From a checkpoint of a small encoder-decoder audio transcriber.
Model: 7.64M parameters, mfcc input, encoder arch wavenet, encoder depths [10], decoder layers 8, decoder norm layernorm, decoder activation squared_relu.
Rows from block 3 of the audio encoder of a small encoder-decoder audio transcriber, named by matrix and row number. Rows with one number belong to one channel. Each number is 128 + 24 x the weight over its row's rms, rounded and kept within 0 to 255. All counts start at 0. Numbers have three digits each.
After each channel's rows are labels from the 100 clips, of 14976, where the channel reaches its largest size: "loudest" is the band of the loudest frequency at the time of the peak. Only what is clearly more common there than usual is listed. The data: babble in 24 made-up languages, each with its own sounds, syllables and stress or tones, from a formant synthesiser. In brackets: how many of the 100.
# filt: filter width-3 conv, dilation 8 (encoder.blocks.3.filt.weight, 128x128x3, standardized in use, each kernel summed), inputs 0-63
# gate: gate width-3 conv, dilation 8 (encoder.blocks.3.gate.weight, 128x128x3, standardized in use, each kernel summed), inputs 0-63
# out: residual pointwise conv (encoder.blocks.3.out.weight, 128x128x1, standardized in use, transposed), outputs 0-63

filt.3:065090136097133110162161109081125093138095152151152163129102129155116136145151127116128132109112136153151118087119104139138089178160119139148134129145119125134129134153102154076135131112120122
gate.3:152158092121144123104145111126140127122102146131114141102116117155144103110099101160112113106121124121198160142133138130130191117143148139110089163109129114114117106078148136121159167130135183
out.3:158098133167140143085086110130125147106128112171162156091114111131126166131167147140097103096112127104067176109113128137151156125117125145118106128101158133181127104106136137135106108099088174
loudest: 500 to 1000 Hz (45)

filt.0:173081128112124116098133099148142154142146119071166133141111122130140135140124135129121124134081122111128148151151131119120118103105084127140129103174116128137098142156136109159141157143097129
gate.0:126142116132130106148128100169152131128102145144086108112122116101102161089082122134135106096138116125111179123135145155124101100132118113189155129121121096140121108103126164127110132156139129
out.0:110176110154124134140140119135111114144104101144138098142143156133129203109104110115102123154125134117101123128147101123104130143103112165191102115109155149114142082123131104111159046122102128
loudest: 4000 to 8000 Hz (33)

filt.1:132120101101110166154113072142163140101145182130128178108148124121131128111091108100140109117144121098136126175098139151078126094113100146113109146121157135132157158136161158111136095128119129
gate.1:141119158138093154142094103131166121153116144115147074141156133106098170106150093100121166105147095189142118141111134125173142096135128156147084121143127159160120131131115096157110129131099162
out.1:112106105109106122126131151156105131117159115131134146137133170131118103116123142161154084146092126091094102139160119128148085103165143116151155141086104155157179129151100155067119123104117129
loudest: 500 to 1000 Hz (54)

filt.27:115139140148119125164145110122129099170105072189107105109110102130094113128185118101129114131148138156129130122144165126152092118101117111135097171163151094121132131147128134116121145096145145
gate.27:151116127095140101136116108110138137145101092129128173156117149148140138091118087105156146108143106115128115143123124155125149100159127133132086092122121113091127137115132103129149098133151123
out.27:129136116136146120104120181130109141129127082115122123122126136138105119114133109131149127107144082162093097106077110139155104148126126113092134161130087106128125127114119105148112109112069081
loudest: 500 to 1000 Hz (64)

filt.9:127126129118149108108122126144128115115116133109148142108153104045153163134117146119083114131117141145157103153139095104114101153124092109109180126122152103148120127097109097130100181198135147
gate.9:161147140131155117129113121107134186116137121130108101120159116126093132180109101172157135143130132111118126119125130134134125135110132118134118158104135128158131110135107137099190106173163166
out.9:135117134117166080161145132146146102129085153135163075124123119120137149136113132106120130132101094131108167121099155106093116104076084096150116087124116118115126165100106129101119104137126123
loudest: 500 to 1000 Hz (51)

filt.116:118095158136188112120095138130134171145155181091102081136148128090147101150153079121157128134099131127159118116090099120112124118169188153131159079101108169156146120148130119086113136087134122
gate.116:124139126111125120124105081163150092155136121130097095153109134084152164164121100140212169130137137089157106146109117132112133077148167133141169106094125153123093108162135188088149124127149147
out.116:098110114174160137104152139120144118106149096132096122136087151150117148134145129140126142106104132150136168090138140157158143126149173125114148162109151142112134094051150184096118126130106171
loudest: 500 to 1000 Hz (55); 250 to 500 Hz (41)

filt.13:160141105111097151176147114107103119140110037161102096137075104141165120161105113125167126117115093131100151143145127155149140172134157126120102132099114149105156139114121160130106163149156119
gate.13:102122133131135164113141090107112118140163196145164157147132151125130123100104127141079128130112127132127131136142116122121131125130137125136156102134106123131134138143118086108115142121158155
out.13:135123153116139114087127126186130164157134114135068100118155150130026121151130100138118121154157066123105119128122121122114122117183111158122108143142100126117132095185132148114135134131137107
loudest: 500 to 1000 Hz (66)

filt.83:127082150123088118135111133126134141152143135113121112094124117096149131141106141108139106137137112130124181105152117094136111127119161107139129098098069167146117112187131149115088089114119118
gate.83:109122124111166073148164105140150132079096097125133097135140144125125142116148129122140151121149123092079147150065107175162128157175157109100131135151138104142146127101114111146171128171152172
out.83:142182116125129171115131177155152129121135136119155116136142080093135148125144120112123131116109098126132151133176143112118147117122129106160136147130155094117162171171050122089115111112136096
loudest: 250 to 500 Hz (49)

filt.105:194149118140114109098140099155122148104166126058146116126145130083140124122109102166167101116117093107150147135120166157121129143160145110152164139103151168154145091144098124118100130150167141
gate.105:059136124100116155156160113154150094187161129135104149118144129149120156125131106130181137111136140116138161142136199104180137113095118162106108124115126117143111131134088114143114140141121093
out.105:091142113136102138116116125155106132141123099109115172154111137145121109138130114089096150163123162137178135155165072130166080109124145153082164097167122108144096139130117127136141151146138057
loudest: 250 to 500 Hz (63)

filt.54:149227121128149141139126165137120142141170109158117147139132130120121104148151084152177118108132125120098103155113138129102132100143127115213112129101140114082148116115111126121104131121123140
gate.54:102123145136125121136126113126131135123140108097139129140114150106122130105074137141121144118110104123170114133120128127091079110102129135179159165163065109122140120156133138136131091125160112
out.54:158139132142137093124126153149134138123153117164130186142138157121141158098087108158104127132135130137109149114144095162180095107095118159135134123145108106108135123148097146125144147104112111
loudest: 500 to 1000 Hz (43)

filt.45:134134108120155140087124074170127135143099126175100202120107125111143121120123121133129132113111094121130143129128137173123184123136147148124082146140130128130146131147126112118151114137123132
gate.45:147100139121111142061130143143136130134150146132134070093104119177085156168132116113189102111121177089103128138151144119143065112113098119166133091156136132146150102147144142149120124144123155
out.45:134146154124112109127141155144133153138148046103074082117158123158051140163160121137180125156153123122115085097156136104114116120155120112122130108123134140127129102114119176148144118142137097
loudest: 500 to 1000 Hz (63)

filt.126:134129144155118137121137128139133149115114152072182109164144147181107135116068122157156144101164107085131100133121137146078192112149141162141091130126153115116169128118132156144122132121153106
gate.126:134106116155147112139146115117108136137152131125163144130138126132119153143127148111114172103099123099127125158136116121122104142139092088123138104170117171124107107155153137094124121134117146
out.126:116123108161106164127120113114135089134106132133119083135090132110125122084117141133151089104109182045169163179095127108129177162131131139121147129097151110095135119131137153160157150128162158
loudest: 500 to 1000 Hz (42)

filt.5:102119118144143171168131178104126114166138137172166149126117120156147116123146119118095119161151158163094149101135107149116098146131146118110127141132183075110097146122127114120095091111134135
gate.5:129085110156157104153091151147169118099147140149094122121108130107135134152137080146186079077095116132122158121116189142156193122172158099113145164107099136139150115125116152114133154120104141
out.5:112130109121125130141168163077142121122094164089148113135136117151166126135075087109123157142141108146128107151071113150128147100114123118137094116085133119073117133122094055126120131141115152
loudest: 250 to 500 Hz (63)

filt.81:142123111099146125122097109147082114125157070150123124115110130128119133118167112111145116172135135137121087156141110121111113195118154141106111124155096147161130173126129094173122129151150076
gate.81:113140136143130144149149140138176128130152147101136125139130119129123097103109113125144120071145144125135168148122139163110144087133137134194116164148118087188147143180121163138190124108114163
out.81:123174158165082127148130159093126125143128146105179134089167101140136139127115122080127121147113114154113122160080109120149124117105090119122116082073121115094132099106121150083160119158106161
loudest: 250 to 500 Hz (43)

filt.79:134101135115097109117134077113124147123100124132092124118130140109115143132146138161137094123136126083122143104166139125147112066128135147081133106140161102154107145124096148151125142137146124
gate.79:092078131103119098126085112166146138129117129140078076100167134118122153117133102117117116137112141121118151101096161142135152094126126118159114126148144142177119152131122097146127148094141123
out.79:157137161135168124169152152138168146125149148157141131161154152146163147148120174153151139129152130129139123152132106136125150133122141100165142118108125145119131137129132152143110150137139144
loudest: 500 to 1000 Hz (51)

filt.92:115110146130142171168155128131147137123159119126084147112131113151132114151138096131129156117164144139126137110142200079102122138126137107119151112118211124128140127136115159105068135129108095
gate.92:142138133151160153128127144170129111099155149104101100170132149112143110094089069122178159121116091107113131159149078141152143116149147086134158114137099102096154138093116130138150111104140151
out.92:165132146133117125133136112122069131118122114159175148129134132127124168126132115131138097145121132069137167117096122142137144119167141134179118121180116119121102114119105116102194133114135137
loudest: 500 to 1000 Hz (68)

filt.6:117133123149129145126160123109130101110109104212116121104073147141076155128116108134058130127155132155145158126117130129157110144131163108082143113130151068110141145161139103116128170126135140
gate.6:156110106120141116095123128166106109126111148159099127161149121144131134077136129141125115135140119116099160119130103122172157086107136120146082151201069129132103171127123127121173125139100180
out.6:122141135154113105139151154118087141144140113128131151144123160134170127127104171114125106160145150066141140124134093175124123134133129117121108124145133165145120086141124158082108109119079106
loudest: 500 to 1000 Hz (87)

filt.7:091153158136120132141141158113182125133135161181092124129157135165128127123104147085097108131092098129151114159141123134106117112155125071138125103091179133159157092142143148161098140128153099
gate.7:101106143121162105126088124113113121156142146181106103130147128109088141112116098133155105135066103109165157099151124127127141112169119119181118131137109156138186142114110123187131151148187126
out.7:115142142099140087108139112123094117132094118125099136126092133134129111128170126145133116064168116182120152123138146150122130161132103126134067136130116148170121091155168165127133114129096135
loudest: 250 to 500 Hz (45)

filt.40:121122111166128133098128120110087128102118130125109091121161133096106100138149115110137101122140092128151128119150092113144129116133138107151126145124091137166132133145159145133155166114108112
gate.40:113134131176117163103139180145097136150162128166140114150162130163120089113134149081152165118113102152096162106106162113121159082097136139143112135155101126156112135148097141125145112085116117
out.40:112129144095092110125116118075114139116121117135126115062133141137130083105179152113148117100115117105116091135156102164134147075146134106139135137133114099180105140145172109147122115143133134
loudest: 250 to 500 Hz (55)

filt.17:128121118131125157109225112153137115045117111134143162132086095129096118099135135134126147149191110136136155108099085154159123139108142071122132152191110136098091143132120114120169126143107100
gate.17:163095157121121167141153092110150124091099106158125131111160144129094154159111120126083141173120105111173159141132128137167119111160091123100113138173130124132129133127124178127123112120148188
out.17:112123094114101142122119086105106121176168127070132102129138150167158128137148128157144118139119101143160153098106169141117134134133123101120150146133168154133098074088098160134112127117135139
loudest: 250 to 500 Hz (43)

filt.101:114129101162080122098113122102131151098147093145184118089163122140129165163115080139129140149132136117141136137123125129146118146116149112148087148134181142127130108140111149124124128109136079
gate.101:122103133140091127116150104138149084114117163120122123127162127129151118079127123135125149089121149141173093105085127156119124129154123110160181142172103113137164134131160109143185138174113162
out.101:109131060118135120124149130109187153140122104128158128116157149119133116161155123120079138121144123150139111128158143152127157175128106107129136121120121107144173161105162171125127128113146090
loudest: 250 to 500 Hz (59)

filt.32:134106118152144150170154138099142119109124108203130180103100115190082148109133127086086118113173149152122137108128165155145101150139114096113158127137159066099151140122135100119157132107148162
gate.32:147128149127121131104156114138128131109130151129129105125119139148139131104141164158139157135115093079133158118139112136121122105115175110106088100137118130120144140183101117172132092099119144
out.32:181113116112104111094120144119153089096101126111107144113111105114141136079125129177155149168138166122124110105155115136115115090093107104118122148145151148176102115151137148117130118102126126
loudest: 500 to 1000 Hz (84)

filt.29:170118131116110117116117126146092124179088174138133146095161142071139154108102102159123083120127100099152117138144142136149121108139090137143136103106189131098123076114138156129111118157139109
gate.29:136105143155151121125123133122140114205097125141139069137118140057121159112099159166129126134138134099080138124144173124135089135122131116135115107087094134097131110156136148103159139134134176
out.29:114150117126145145155151115128149092144145119125137136098106140084141077140197108142104122122144130101186122093144118123118076118122108128134116122098138050060110095140137101096127097115136146
loudest: 250 to 500 Hz (55)

filt.78:118154118110128091118099140158111109211113152072134112148129150119153141147133120151146096166107122106119146118139189111085137148137111121147141128081122147126162091134157132110146131152100135
gate.78:138121151136105157151224133125135116105166110090126129107103118128134129096110083137107142155156117091132145116150122140176144107141115136136116122164111140112129117122098119119162079129127149
out.78:131112141145152142133106153142065136111139130153127099144135101116123166141095138127135141141104136135138121080073124126116118148145100091122109137194102122109128180140099140140121117129138174
loudest: 500 to 1000 Hz (47)

filt.103:130105129153109197128137122127118126158107120128143126146137120119113167136122100200142165121112140178129109129106129131087118161110128110102114111110112119125134124120139131109141099122125126
gate.103:131139119130119146138156143129104157167212105147135116131104118148123165144156125075142123134123117133132152127142141111136184093079114140110125179112117132131115115129096134126125092115100148
out.103:099129124125104080132113139170084122103127137161142146094188154141141125132156115130167113168151147120100135112166143156133123151121126092142122124065144086113153195165155123168155123112124159
loudest: 500 to 1000 Hz (64)

filt.24:151084122103095164125128109121107095152141102136136125124092119159147102098118112169156142108171094092130181139107176149117105103133151149126100149159142103136136114191135154161108076154108138
gate.24:114147145148129147149142121141137100170118186133117110142111128164150066104085119160138111088126110085109138083111168111110101100121156156142148123122138100158128108175146143133102118112098099
out.24:100172110133162163170146179172156122138116179142121142139158096111135158150116135115160168157130151114168121121127125115153085149156108141132148137129097143129099125132121103102077118122130146
loudest: 500 to 1000 Hz (63)